config.yaml
model: "contrastive image-text model"
crop_scale_min: 1
vocab_size: 61
loss: "softmax"
encoder_depths: [3, 3, 3, 3]
text_encoder_bias: "all"
text_encoder_parallel_block: false
text_encoder_positions: "rope"
muon_scale: "original"
nesterov: true
ema_decay: 0.995
batch_size: 128
lr_schedule: "cosine"
Rows from block 5 of the text encoder of a small contrastive image-text model, named by matrix and row number. Rows with one number belong to one neuron. Each number is 500 + 50 x the weight over its row's rms, rounded and kept within 0 to 999. All counts start at 0. Numbers have three digits each.
After each neuron's rows are labels from the 100 texts, of 14976, where the neuron reaches its highest value: "tokens" is the input token at the peak. Only what is clearly more common there than usual is listed. The data: rendered solids tumbling over patterned floors.
# fc1: MLP up (text_encoder.blocks.5.mlp.fc1.weight, 512x128), inputs 0-127
# fc2: MLP down (text_encoder.blocks.5.mlp.fc2.weight, 128x512, transposed), outputs 0-127

fc1.181:511490499587470526543502531541430486421551425404564535536481539520461502479449478458516496516549487504488525541466492522555454498482502628539532524439511415539504580503522468507585483503523429578450515422388525637495502492561538424458502482551452533533526484439400461521588492545447404455527502475492558555535418394537538417466545514563563461328488531531478494512461506472487486440496
fc2.181:580452505522514483518502444487500554592516602589422620464539528493479454461454528449557555410478510474427537563546479468501543547389520426537450525536515412484452452486512485450462451474434472486567440474592432452507508597531486478467551550523539503511556519484523473563500506476404521459520564395464561520464563408501559477502484640567548500510567461553519497554561501583491453455454
tokens: "white"; "a"

fc1.67:490530527535565581519480558531509604516559521468437518490548366588471552502558546511571532536500440477363434473485479506466509530582499522580528500541524546499540497533558448499515465452507505496400614584430501530542409508482511552500441534494509431467560520521405556424495523534447466579434372499508484516504548435435485563451466487511540538460543476457493521454553417526499454520375
fc2.67:456545491529463489480497457452557510476529509471571508483453579427426475554500544529560527497461561531540500626475484442415591515514504505533457470501575457397459389373534601539483479517477587444483480562535515545453522525441497501478502519458451524502527480525618447573572587398498531603427500549515521554539465508529484469429503489492451466440388507555540391493545510444548454522500
tokens: "green"; "cube"

fc1.381:518408591538552530491461573466424531471446564573573521485498551503554509403496517508469446480563410436429458497560564594504498476457441540535523489534453539509474438474442543417556540473563562530500407419393602451508486555520561547501502524521493538535556465477546521433549489588507511552574469448464474529471535601450508591438548563467444539438567548477456447488460490400500510456504
fc2.381:514475528455472484475453513617478441559503509466381495509501543592450522543536468483545543521452467443489612526489383466550445457468509462444443531527561520508476535493554438503528585468418595500519532546503468491492527536586473534528439475474474441415633514450488409526524551424483421518406505450501542434536440484536616470541438437516596494502527497449596517458511449418515532525464
tokens: "<end>"; "to"; "and"

fc1.59:479503424488426436446470479486502515590528480427543500571425510473568516535514460494544440548493478468542447561598541495552478473556471599545563502574555563515431500446615416518495537518534574586555504530483530440504442541542574441594473491585536559422375512583443474505508522403441413478401478432459498554493442499468477490476508474506479478518525451519489461446482422450514579551473
fc2.59:491486519475516511502434446433438548520487391491400509312526515550424517532576503484473567545541484490420474516505469436482472532482495529545480471501514451541473499603482478547556565567526497520535505436446466531454503513568493451469402354499532477491507551490477617521474547504543536502520480564487557460522557567574525519527436519591444501589480454556458575581491455497409545409519
tokens: "<end>"; "twisted"; "to"; "star"

fc1.228:423542484518489498538477489452483514466489526406521458518490511372609543531459501517460487473524534544480418517550481545541391505485462529418407520513573408545473556462529487543595526509484543399572536401463592423509484504508424452490548541528531549562479458520449433508533547450468478367509476567491484542429457537484553473609572506448455475526599511579513583486503523530435475562499
fc2.228:501535508477455505546477479550415494661465535471502527535384409476396479487477563481562496485493467578472493424474464548505481478487486488534508569445469542510466485569361535446472495510497491580485514497412487563528545603553525473551458536457444553518475572480425482459574521525507591506556616455529445556530432577549574508436494454458478487533514418460519431399447521574529509497525
tokens: "orange"; "and"; "teal"; "twisted"

fc1.286:487447517508468520431540566408588437493469381502520557490486541539503537375471477514511467424525539487528577544581440509454530464487536504582521479527577401338505575458466488545569465392468412522469515459435473495457535451447510513551576575504531461541473556509524529379519538467498527495567459566573519502511508479584437512479556565457532489517420424488582493516542519514517490524543
fc2.286:596480481573505548566570433503503555554595540462476559439585534507493525469502347526494586399532458503511541609414554475533460496523463501533503466510490553486530579468470561417453482488470496584469498492529468506483476549555554501487480526515467582562580461477465433487507443470464502504370516435496523438478487535405505601469461482582469559481514456406501436485443461437553502596533
tokens: "sphere"; "dodecahedron"

fc1.50:468475448624436482467484443531529457520471521593553541465516489493471478435522464434463477464513502566434445583494541576498519497475512625459514566454518510453495567439532464493593481478554547505454530448475484508543549483516580466396454534501500526506450533398569446522430572459555587523540433486399540515388522400555583532547536534559563442438484516521497494557433406426479523466460
fc2.50:542393539517522465417481461573605540537572526480432466480506498494469495508561498566519484519583501547445433520455520564465506493445496456496536512456450518503470542505470424503415455507556445585503604463483548507560517512565496429560500534523522513472498499533559413585537454493434435555569568491513368465589506393501560508411430409607541479522502528537483465408416494470486535436449
tokens: "white"

fc1.116:457552498550422474551475536448413539486452456507495519479512501544433509449469572522553512470525424551535457446505454497498520519543576541574555525589451529523479551466485518585596527514551545425507557561445491349556406434514500501533538471503467505392463525491569492455407446500565548469448569513498481473464478463514505519441580585466522425452611515452392434565539548414483523488433
fc2.116:518569514505483536514580500485446488469565466490399548415440579583523527457587508506516507543497482476452557524526452544430572478588523532444504511479538516554423574487520557404505462538411437453490551475524545476517519500577547473550500418579516423467462537555518534381437521548450462451446451377463631505503529498462534447528445397513491472458525531501469428498431509521522520516374
tokens: "and"; "left"

fc1.0:453525516589514465426520525549566555509535594590522521518467517408463442455444396509552525491510456417502490450597438534515479498561572573518480499495514552562488536523449454486541545460449506506495443560456487519364433434512477465441475508519419466476577421557538584459541492568481493576491475582468444535519516502469399584557514520406597422450529495492466532483479509541415567539436
fc2.0:479432550483453528428467517472505545483470481449404526545562491422509528476569438472466551438566506592541466512408534532516555559512490413472551606447459405476528461503504469584512543571528438467530492485608466410486507397510520533540526487508541411575574440539476460426524559476541505529523506410541483534550534558541600500455559461502521439498480576590418488485482421434494518602494
tokens: "a"; "pink"; "and"

fc1.57:568508535509575488545565547491523565406398526453486496557471587449535576487483461522508450431554373451481471373548556473490517473507479453464489513519522558489518468525517493464585509427514458528495428458496494439559407521485584429556506488515492381425477501464475526516433491522416448538428482535581493523512523620545536513550527487470514426446522527482583550563417496446629524546491
fc2.57:508422574572439511457490465532495506509566428522518453464478423507448498589503514443508581518521529467476451538452536518492458487541488608390502461412518461485446544419456554532524574469492540482516628495490591562478567496576512538546511407571522401511567471530459570568494537459483556400495496479446434506602435524438454516492501525486526589459580489505550538456460444496392500573541
tokens: "yellow"; "red"

fc1.450:552543495560417552539473493470542525518496461447429528514515455485568447462491490509541562494472529564560560499480588557606453575491479514632460412561466475482426437545514580516548497426551524510503494481439513537531384522566570522475512488442499456523466552532488443444457507503491467494454487464508443508381507523478498518494547438466580608499422477571541401446379501471434445456610
fc2.450:536566484496513468393646612545372482414458500582477469426471529504561468492476629471486431528502493384463492441430476513462521552516467567535489590530442565504469548511453405527517513578557480486471488518547420545537502522562489536492531533468495453515466530519531429562540500465458471469570549477411473416494540525550387511575443486502608503495563462501501518458500530445513497505484
tokens: "red"

fc1.176:497538446512498617543451476554489534494424450410487495503500430537465479455500577503488467523518426474532591536509438572518416462474545583528444601540425473487469560553536530456533607512472399463491477578515570518571433579536481490595474455489472478490400568483464449448433478549481557565445494462570481442383521478510546597472469516550406583432492520476506548571498457487505527517495
fc2.176:488501438472469564539522488537488579411507450455526425459438594416530449483528573468506524446413477496523505541516500425519544556458430505493529520545538524556455417435472565553427569625522469461527519520573549523447556538593582554445512537458461449431415496470519311451509473506440478503506575481479539474501533506493448533481498472521569577425558511541462475458495527544501565532594
tokens: "red"

fc1.89:448560455548549589480495410520452511442436429507533470509468473535536450485509562511463519518458490453517580545572405571554451488430550545504485454593454438496442544528522550528527494542417459460415478475520587435541411521557479509499455481540442502541415516502514445467466462543543535646490422528504440508430572511479513606506451513494518584441470509508530589647501474429522560540498
fc2.89:462488517454514564500540550478526551504548442518478398398527614490456469538558555510549416481398532449561465501511507444529505477453474486413523499546468477485418424570448471508574653552554515504473540423554472602469614557498492584574569520521542441521441520513470478499536434507552445494522516465433518486508487491483385513459549418475536522439565573477473442443507497589467542467509
tokens: "red"

fc1.487:525505529531507497580567506555489539424414435530513507536520571385520571464428495502432502500578452439419471598537531525487519471485518425524469437520507578520494471487539411563584466491536473510541518444481535442497388546557568513589475462621548487497489559459494436496540436514503361511493476589542409517535582550539516534463598424505566473505489505505495470467541480546473394463461
fc2.487:502504392604556527464536440453528587471424536516616511446389523544451440483480635492451511526462486472458471452428543505466402515501503552402463544421472518466469639453447540518558481544633520475517557511499511485420461508526467508478546485580465493472465404544474561535493467536582561462457523517463492543544568475571502489523447513445467488564433451527514436512517420520512522510480
tokens: ","; "yellow"

fc1.213:418482608486503548500466533472528469460383497564445481469536522514484531522652537384480496488423630492589519479574509586547456510438513553460461450436550462538526580471623543484511370546539544531469490474485453483502502427439560539407479492465479554503579452475499434485436495542553510506490497516493533417543525516535440427514490457494535463522435528541511549506505544541396559489501
fc2.213:464494477369497587537528583505572495509494528505523541517565393533523490463430567473448517536465480422458425371450495435546527525418497530568467481480499488510499465449498407461527619551413531420508579503426568478569475478500568473539536527385505493491529541450490462514526555493559558488558394610567506458539526520492562510483484575481444403489468565479508526458469528583475521534501
tokens: "orange"; "an"

fc1.154:509559546486499499476529536458458419480447505495533462474425442509484559517445607536477444547531440577529491429520486419474510535501500535480417557484459443491517532470502494528472587346484483362353524518482507586518459519489531492534559562593519507458540530515541543553483567489533470528489514426508442510450503471494593431535488533576489586519473459495494479480395467371433531617520
fc2.154:590507547439520470479629448495503484485482593507481535522522530534516368559489476475376498411491532545451440574517522468483558449501585495512427528491493412506445519444512474476567556563463525515555572589473457489485523509517443504422544481563564493451499453595429398446462410488527521568505469518617482553526516505461491530460559444493404385488524561507448494478547467495537582496522
tokens: "a"; "blue"

fc1.223:525458501529530385485572455425481392429544559482463523447478531444555562482534525479396439563563545531493484552517530523544468461487504502475510442420420506585584491522449500513461533545478400492527530568448447524493427532441427501532525546557494594509458433585469555523331445511538505540437607590488476467483571515421524483492448485556572463467502494528515535479493571547501494552553
fc2.223:515525430522521514535490514494453502546468570633536373500532573547481511471464539553504561441515534489427455502513546491474556543472472523434564561534457544492490493440512450556493485444578541628369456467531505572532557555507561549511474446461510557455422481459481581478481453423472485530522445512522597597492467529501559513481571407533442524439427400432535490552497386461457498467462
tokens: "yellow"

fc1.490:438588482508490484496480459424546580450459449464483527444598472477595615467432510504511572464569489511493509517498546391515498494558523543348508569453472490484493485449504427484491458506518549517492549533508507501519376530524515560586533502447558512579485537427549454462380499444509464517528557512506556477525501450530518488425545558431437520427415514556465498532548552346469523471563
fc2.490:535499501514458449451478503463550625490518492503542413492529454480450559434567505518449462443528473563479469485501460383553548577576463501443489436540528511628539509509473513474611535450614600417447507583468530437405477494427476456494450521549566526501535550489544531490555543487476416528413475502531489548438513492510448526550506526433413449564423401576549447489444464524508513519549
tokens: "of"

fc1.497:385470479601457495505524521393436470416524584403522471521473598434527508563515540485453466499580494480509545528440478553554483497544456505429503432369480499518547496518462465587443458498589446534461573528511532528492455463423432445455475468603533491536425519465499549469479507539501437583508501525485605450573533525468516524472479616534533434413491627462482533548540498518522532508521
fc2.497:529442556630558514466457538412526592534464544499595416517499597501477456475460513551497482471464532508437559503486544436413485454564501526419592530557478546440471452458553505543447548595478548529504507459532433440527488446445538489503485511442481507560451481518438506432486407538466463511487434450648447556437471491543455497559530537524512448500524442522597521500461337516511528490525
tokens: "yellow"; "torus"

fc1.322:523454477585420494508540503524498455463453543508576514558393506452480508552590446421581444560524638611502414555533580472498555559540486562483476400460485499450584512485461537498495479442620507514528470551457499496520520487398524449531571464459500536556438472518509477425450457473532459519505525491548552535442455546371405450501493488578566447478511515458413533496497503457447539500551
fc2.322:476527435462455472501649556494507456604387516476513558498467613508428434628549567526523462561575472527536505403467395455504520448562425452454542589530487506464494469482513427454487624538514508477535523449495534553482554636546552541608498532484495433499523480450498528471491503520455457449439452466491355505541539495442512482505528503507451498481470523466464472480458505505481523462502
tokens: "a"

fc1.111:482492605501515501483532513455544559454527494468441458463548556595397546483557531488529485550562422430407556536567500488486447421428530464610468461527551529473541509435488517434500506432462517614585445553520427445496454444444479476437530585532470450529544519614545536409455520434491513432477483530473451557492421606499419525577479471518547534489567581529509561516503510458445503557508
fc2.111:523519558551476472530525493519531497528526499591517472526515444423575413499585574555515484420569546472504549561475519505440518500487569446491572448444466464548563568454508545448585506491549454538530465447426476496442506539488533563405688486426576534510491482491506406514565495454387452475460469432475509529478570436470496433580550541449436487500519495388522536494432462521564512446451
tokens: "red"; "dodecahedron"; "and"; "sphere"

fc1.417:509418485469377506441453474440512491492575478586481559489473503521453449497538467521440547509440463581642464525561526483405441616540468513494515516438501540491490479484594505536447495470547562510481518407473515491503502384504456499519470495579515562554501442560511547463482442505454522433457507452529513517423544436542448579567519580576503470577494450417542550471425458436467634530518
fc2.417:511499502512394512495484420474489635457442524546555528532582467532525475529512400496439478498577513529477610497516390478478504518496453499476526512577435493517501444385443495535458485497508524496498453609520458542462519527439474469458389565497599595592512572512462465527524544433527390477479527526451499552515458536451396515514548461486528519587530540524382479481526576492462446587513
tokens: "sphere"; "black"; "pink"

fc1.65:486537540510401449500597421523540651523528428525529532498439470512539544435495488498448553516556432535524518493443458544557483451447445567447544476520577535559526504423542489465484443451531482512433644394490584536513553491455539518467484456412596476539455498473525546474533523505524573456464463592458484543585422585470482471547489472528476490472508497426478486389460470544457558583540
fc2.65:508512494493540568447507594551470415574478466547532449472537546529473496546474526555487466492468548568459516432453501481427538505496482327578399460453442518582515556503529501548638486512508459521522570490543495521452430542494503488511500482477451546428496538483395477562485601444497539503532468463516445475557579412506475550459511419464534494585432537572460463578410527543473424491593
tokens: ","

fc1.377:489488500506496435530397547419517394502495512549385518495467542483554536534554588529490498488616501576519496458513495551531460446527576537531613490520460452533587571420526532430413495566492409379388498518502462489496448525555435504538563501437471534420475507509538515496434423536559445452413518520463516482531504485444511497585500447548534562506502503581460547446527531531487550596559
fc2.377:484402491481476519501624527456545419541594488548560523481464570475477478501465578460464603436516540514510495600478520503473530469574506442533565536415570519463530508519473540485480508417476541558430432555461502565493539517428529489564548427618505537554532476514493457500432462528402491459511512603522453515415535576538544504494446433520388489500471484425477500518473440385474382508481
tokens: "yellow"

fc1.256:557500486580535553470448615513561558441541538429499491498472450496458544597469450513510469559462511485487481602549480472419410523559434538481539516518563520459493496456486513512550532500456463519423563521456555484493485525529577613494590542536410492454560535568496469434470495504373467623517429501560450568470568473513548585482500445471487458476521511505501451468509494456467339553424
fc2.256:519477475425394517548489455491408456460513374449492452475544546498400564453410539456611537497595427518529469452503507502535590560521519476492507486531423487546494567573513496471437503446507450465635512516550524598588503430537482480462482522429449466492570478492526567506462540497471533496441518542422487452587553445487425459531473598465525504500435573587573489483465570466479489455488
tokens: ","; "teal"; "green"

fc1.437:519403499467489508498490450445548457464448454523460485450593424500435480474540480512493444549508447554451561536551453487417497503471437502517483494483543508470544562462537442524552523343464569550566571458435515393544416445518603493470519458504493403551477468661537505399522483543465536532504519516436565579542537521514422520593475496505573473460553494502520453476454551449504528563587
fc2.437:469480527563522444452556491516428451552611422516527551476605473435484469529553450556549555389560488453484569427506517484533600479449511565487505488466449479434466534403481487455465454560560521592515462528501435558448561475504518514455525604513475640505521466575498501537525459506386492482472602501524496407444533457461397499446543429507523475495484534450454481426451508467575502550482
tokens: "red"; "sphere"; "egg"; "dodecahedron"

fc1.112:438490467494454528478642519581505469547468490473503560536499545481471484535511445437415586465494527440457602526503513462430450414514519527493514463559569568448521486438613539449570525489509384508456533558438405486454599543467520477522503385548466468551515553483466519455585525400493475553443501525509472541425483562471546561474466532491500506527412482547627537469485565494549416497480
fc2.112:424510499414528479471468552490494407517532488524532539497471534424612447485578497475502495455446531515458438447416548411498470535370534455481534506496564459549543469410532563575556581537500410532428552585498467458498451522499490500490490601522533490534486413536558538583464508485505562475519513616523438520466513538558524419513526498531449430433493550496397439543556542496463464408602
tokens: "yellow"

fc1.425:505471542521542576522473472420520557544467501453489464473439602429549576375553445463516542513427568546515486523501480545493528439437464488571473457427466546549361531655486486460492505516422487454442480541428482604491459452528441466560461500476571498544441502564442460513504422520535457539481426494577509490538618525471508549496495527502472499528491492576527578444479484428524539399559
fc2.425:509534429469561501453402604529567454465429481481472482586430427514499490543443562532557400532526539503488483451522566600434459521506464657439483517473453498473542440439505567552450518501525444414476505497465457525547549505481491503350505508454548452494563498469554552506468493497461504513583609490558531520560438458469530403626518495557540495519510557518423533509572472561500501481513
tokens: "white"; "pink"

fc1.183:496512567446533518565497604507505555554442472415456526465423474497446528550551546470506449522537487454562452501407513609562504521468449547463445505505509411501472491479500544533543489522522564424478462487525443483433424600474458508534515489526428518464443530538495499464519547494423524562419563444523446496377507537533618500571463457470503537535527572652562495437371548508418521525538
fc2.183:477487524486437532433547477471504458440584537578534546473409493523460441490503559429374527462518567488481496418457476445515559490506505475500507545497444530507462549557498544570438587598456459551588439408445467544572496502576551487389491613490539483567565497478494467466528510544619484440494546478436553493491476524554507523481541478547618384479529515526432461409538511517446565493519
tokens: ","; "red"

fc1.319:485509442461509570509553463461538551474547560499463533406525526522489463521404484441550465603542462550581515540604546520571451559542524403588518450535548490534577588427527457453486423486479450430553469496368563509510462510542471519466500574560483535420529553539486524517503547459434453536396460549533484476472462492410479513440542479563540451361523524509522540543434419482445481458485
fc2.319:456425596428526504455427565468495478539580535533474516486554567530447386462460613507562565503648455471443525488453485496494516488519522400501522469474514494485519575541525584533511498463430529552444476460441499498537547505463534610470434498473526483532472475467454478590481495533473534520396464407555490538542503510342481524539445430444546492559415538554555401541526524506530480519536
tokens: "green"; "a"

fc1.238:520496554435437553535603492556484444435494444472514536467517530621438448338516474499578500490525468460482504499526512449529507451544496452552453486499489461476387504588554470440557419470433572554494554592467470465514539503551542434440589551585498489556401583540482513450525440529406532569508439520472465533513502536594423547489438532516579526438524476520492563478474445465445473491526
fc2.238:477537568536564530557584482357511505462447459511494433490525483515500475534507573505559462531426492465489527496501515373495476583360486526448509546499407509576502473507485487529414578550549490515512564477518531527504418635454454537594510485452474569454500538427441542537514446533393530463515607455548453546529492414448400501486499439513531594457451500556477469490533509499550533508549
tokens: "red"; "egg"

fc1.355:413498456488402431530451547534547356623524495526516597454582510536489415457442452397469518558466529497605505454474555510478483529483568511574550525546459499453510467484492494449438474521517549461467546507463541482563445558565467478550470503452525444491518550525584503440517427573461447527478495427475540473535558462522545555464532505596565454458515514517524525376477527557449380569476
fc2.355:496509444524585541597527491534490494533539465563543488584474559634547506506396581486449491529458488458409428506479454532487460393559498485590447513478510500417433534412551543478465535429441541507547460575546388561464474572471478532538535431526513542462560361477418544475531522477513518446458497565493584535444483544405469499456466536521488554494517459448524518450588537479461544520478
tokens: "and"; "left"

fc1.395:450472506527499506501467509473621482506439520519415489565452495546547529513494474478539491538511535476474362513500563598506460634495539507642450591474517539555396524559565473545378523552533451499590472514426548465567503523507485461466482500467500390521460488475456393485440548478516512499564487360480547417432466510485514589499522575447498476451464506502480518563437493505512489482457
fc2.395:562578405383517560603477439470492537472567502486489522431480568510569559386426581520491501468483494489571473553499480484501568541580526506529487442512561436536491413524489502454509488557468592517517409568477528420459530449507503567626503475480441482580465513427553442480445436502516466405481456512549457537505494510544507544477382502592585571567519459467428467535493462515517465510518
tokens: ","

fc1.285:589493523524584466590516531506515493525394542448572486491507488553565553452523602463450486456462504605491562455599427431500435484508539506549522527424498483519504444493645507431501497540470488503515446547491593544559431504483481480437530539530477533477484566459546556489493324535551526511511376520477437474433516524475411447430595543498503535501535466501533495508531467546472518468407
fc2.285:511478554499462457480548497393442609489515553447556466569547473442514496568570434382518570473463580495503480503428409555510496475551441458407559402546520555513582441435449456483547515531458524556438472504414424498454486490439597539496479455408528450573539495490532483528502504557512496477527547570547409521520502465524460493469508470420560491569438527506483452540527545522522573461637
tokens: "orange"; "an"

fc1.13:460504538479511465379599535532420498525531550397476615497570522554577476471466488461528537417523389483561491546537506506585504534447402474500542510480555477559504475484518517584475526520513520573496473470474483584510540524515568430512494544566549378436523552390484509594448445400465477502480518512441505542467428449483540489508490466505464483468425539469551630540473600431484495521469
fc2.13:540530537470542562489460459444422486475470473552495530462468467453557511547530557451425442538545484562482541415460495425490411482470457525418525551521454506564578460557505478480575577463483489475435535588408487433536496536506471481419481562535529545519507560591550483515503589524598564511480539487524591496542579469478493391473496534521543457441371515566401416479434584450463563440496
tokens: "orange"; "yellow"; "an"

fc1.39:479484554561462519553509507524599563352533441547485555488463544539433535474545528542531411540585472380539552573541493504502459409477427524480465537487412533512451553537503551504514511489469522488623471510382459463564492411464474547481589522487516504581532451571508492377445427484575567499509499501553536453422478520535508452502529549519544412509487522533548516504431447530428494553551
fc2.39:577416496528524565613516466435522388505589558440474531553426424569441453532558451482519570504533464555411531483468523465519502500462516522586472493520480453524587472514520492514459492501513585497551537463533521520467478604507469521461510479523493530462462511511540371491641509499448467492510458474442425597552530494492421446427511461564511554549477534377555459455519504482597481591439
tokens: "red"; "tube"

fc1.84:530462547463447550465594556546470526539551523476424509470503584556544458499456488431480448561484476458529519566526448500527438526545480436509572378415529441441509576446489468509403557481466415428458498487487435482482510491434593419510503509523520443495520503445621534465535456497502523484482470444530527638523495481546531496516504567501469442471438551529668515481596542456438592465484
fc2.84:537513472458430542593508531590408480472640524447572525566605508478531547518563498625497518429464495557537575506531507412493518589504518490436487592452512465470499476474585430472560519434442459454470415506591524475480511449455407563478511517607593532534458522501458450428453535510515432492479506553525479463484516479508542575477483499471535509499471508535435401466447524388457480478516
tokens: "orange"; "sphere"; "an"

fc1.328:447518593510553510482472440506522501509474517443549602490445460491577474426497518481482447519494514519512518461451564510552459523407557530536457466438398517452465483507543522472451537508519572657504526415528567506527531454509438437552487514553483527404530522566455492439484472462492506550543463473567589527604620553502594575552527539541424510475496516466429466439453402534402493502398
fc2.328:587504423526530514530494498522493533530544489558515479545460510553495582561474542487474490413438523497470447532478535592523525389500518500485422476504504457539433553425368427485520494514436483541500578562462399532473461485583509506514564492512422492479551386526529447379468565439440544459471448496506484494514362572471397570478466512546572543504556589478609493521485496494539456505562
tokens: "and"

fc1.110:451532520497534569500530494453515528346505461652429505500490639474489528475552492436433365503547479512510576486496496559441526435513526457476496462542480545537491523543520442547608557413539489442528453491410454542513476519499536566528513562529492446432498431536468458500458518556380480529480565483545532472589542543543498557448439551448467540439456549554551454447521480461580478469472
fc2.110:553495517481578447445486483526569496507520547466549531433551440505456496617555571528534547420526504455579535482415537434455490473513508428365511523418658473403541481453531499529535550514464484549462552442562501445538512442551524545497558458494469551535498492488529557550485553434495499471455465396517485468540436604441454486580443452522503400496529532494563483543465468529457452600572
tokens: "green"

fc1.185:503489552529559598527410553481488611554489531390581505514461517475492447507490521536515454552419461492493383564505485524496445549609480495526482532523560516520461475454536470533519427473489609528484557551492531544510532519549472495441542477434501411505448566517434528444527524498519456493546374565605342560507543559424416483481501469471480482457521507508451444510459477580419428464465
fc2.185:595538562427457476464468439455507414421491508487510448472558495578488535521428512461445465508543396449570445390643528396536469553508509475464523526483505443486565524516516526489412460456443523436506507494429616516558470537577524552590468520559497548467521488432466543511467503499443497584537498465496507478550557518456487498488520632544468525458421531493460508474412571488630497501538
tokens: "a"; "teal"

fc1.399:599374545488486551596462522520516442564445414563514559488521548452454557526486466511518505588488405465495491439522567527592435511552544423529506548428448521613456468477572413486495395486415518477440580451506572458478506419587478498562417527534448435484512548481467509497548489486547508415514479536491582525491542528522464518498529581499488518480414519564428449505412469456495432500497
fc2.399:443579440533553493439405484459592550471467492429564488486437496514505480516492528473460417445576493486580527459459520568527418486498467453476440616496464565421521511461426515538561550616417456464570479498430534591487491434484506465498496516481526483531506543481369485576465488580573464520525404586455531587447514409572447539465465503549470492548551479482440528580531548484504551461491
tokens: ","

fc1.114:477476488471445541411461468464604476513468520522547565450500494551521482423495441488519485492352439534518412396512486536499520588442499519594516604447529530482497473475574468492557540468498560530486392488427522390536493462535523531479470510468575472563592554428528468501509488482417455527497516516530480383522429534570469573532493563518550591554500512483428570559442486423512541581544
fc2.114:413500586507477502547442464501467492556470390449440597551602518507465566435505452471399523530506431466458475564541476487495602546533544541520576508483487506556487566466507483595471536561514520423497505481553474485510496459359470422472396542459483451431473524530562438481476437444457397499553597537509538483546504558543456592532494557540566487439433523510421487541524459575480464526477
tokens: "of"; "octahedron"; "to"

fc1.324:412456558540431495493510444503477570454570555567542443506504513462497532488464442533535562546510572540518488494449455570454426476560535580532555565473468341622420533475498493477474523528545491544490453554448509494464423460579558452474461398486497535606415459546519432567376570471422487570510519477545362536409522496515520527462548495524532483493518499532488481525459541528472504499460
fc2.324:451421493455581553402433483565552518543527580481405583517492511502459514531485501500420469513430454465543550603575489456409496520486559477477373494494479551558452509418484559491446471449532472473552532505575429570499564531475606574520510473470487472505478461492563449596578524462439464469531500493406469505581536527442506450564484558477524443514437376445520528553474543453459501501579
tokens: "white"; "a"

fc1.21:508493564482445459476454513486521500434528501571520480522495464504539547459560492385496485472473555465526499432513528521577421568552435447535527446394548570439536466503618459503577431554489508488441534606522442464517527456406576417492541543498585507535500411436587527551457487496503466503510522473593526383561516494530460406421503466494582453468441491528500526501518587551493623536533
fc2.21:499499493450552476569442566538417538460537462491435482472553463555492477526475435514472634479439492471428546448469554458431469578515442593451561481534458547502557551485579411477433537560424521470551462500417531474461605496566518581501514583419442553523596501401460472570480533431555506438504486509536495453391462468513548554542500494540512441526479567539510418428433509539536549513469
tokens: "orange"; "a"; "an"

fc1.109:426561518433408604529479487459546484447478589610416474436542539503455506526504560481447451495526490525556478541532514548497517525522507403498493414461502432599493598560543449485532508471507528436560409462441489560521532390478550569443549428543460547479528504509481514492433520467474455502435506537557522489565514535565579525414553523505378514424466597557520496512459425438436440524466
fc2.109:521435515496569547471516586545590483562591557528486512454568559484445467520510567482592583441545460504587472386503423457501534501527576483514523517494568536423523454451483520488441532567425405535457465541496568492509505533465419541544516568401510510503395475512450416530485541468512572506440470473518473548541447575395498519482423427519449375581500501532445468492565499552508444514508
tokens: "green"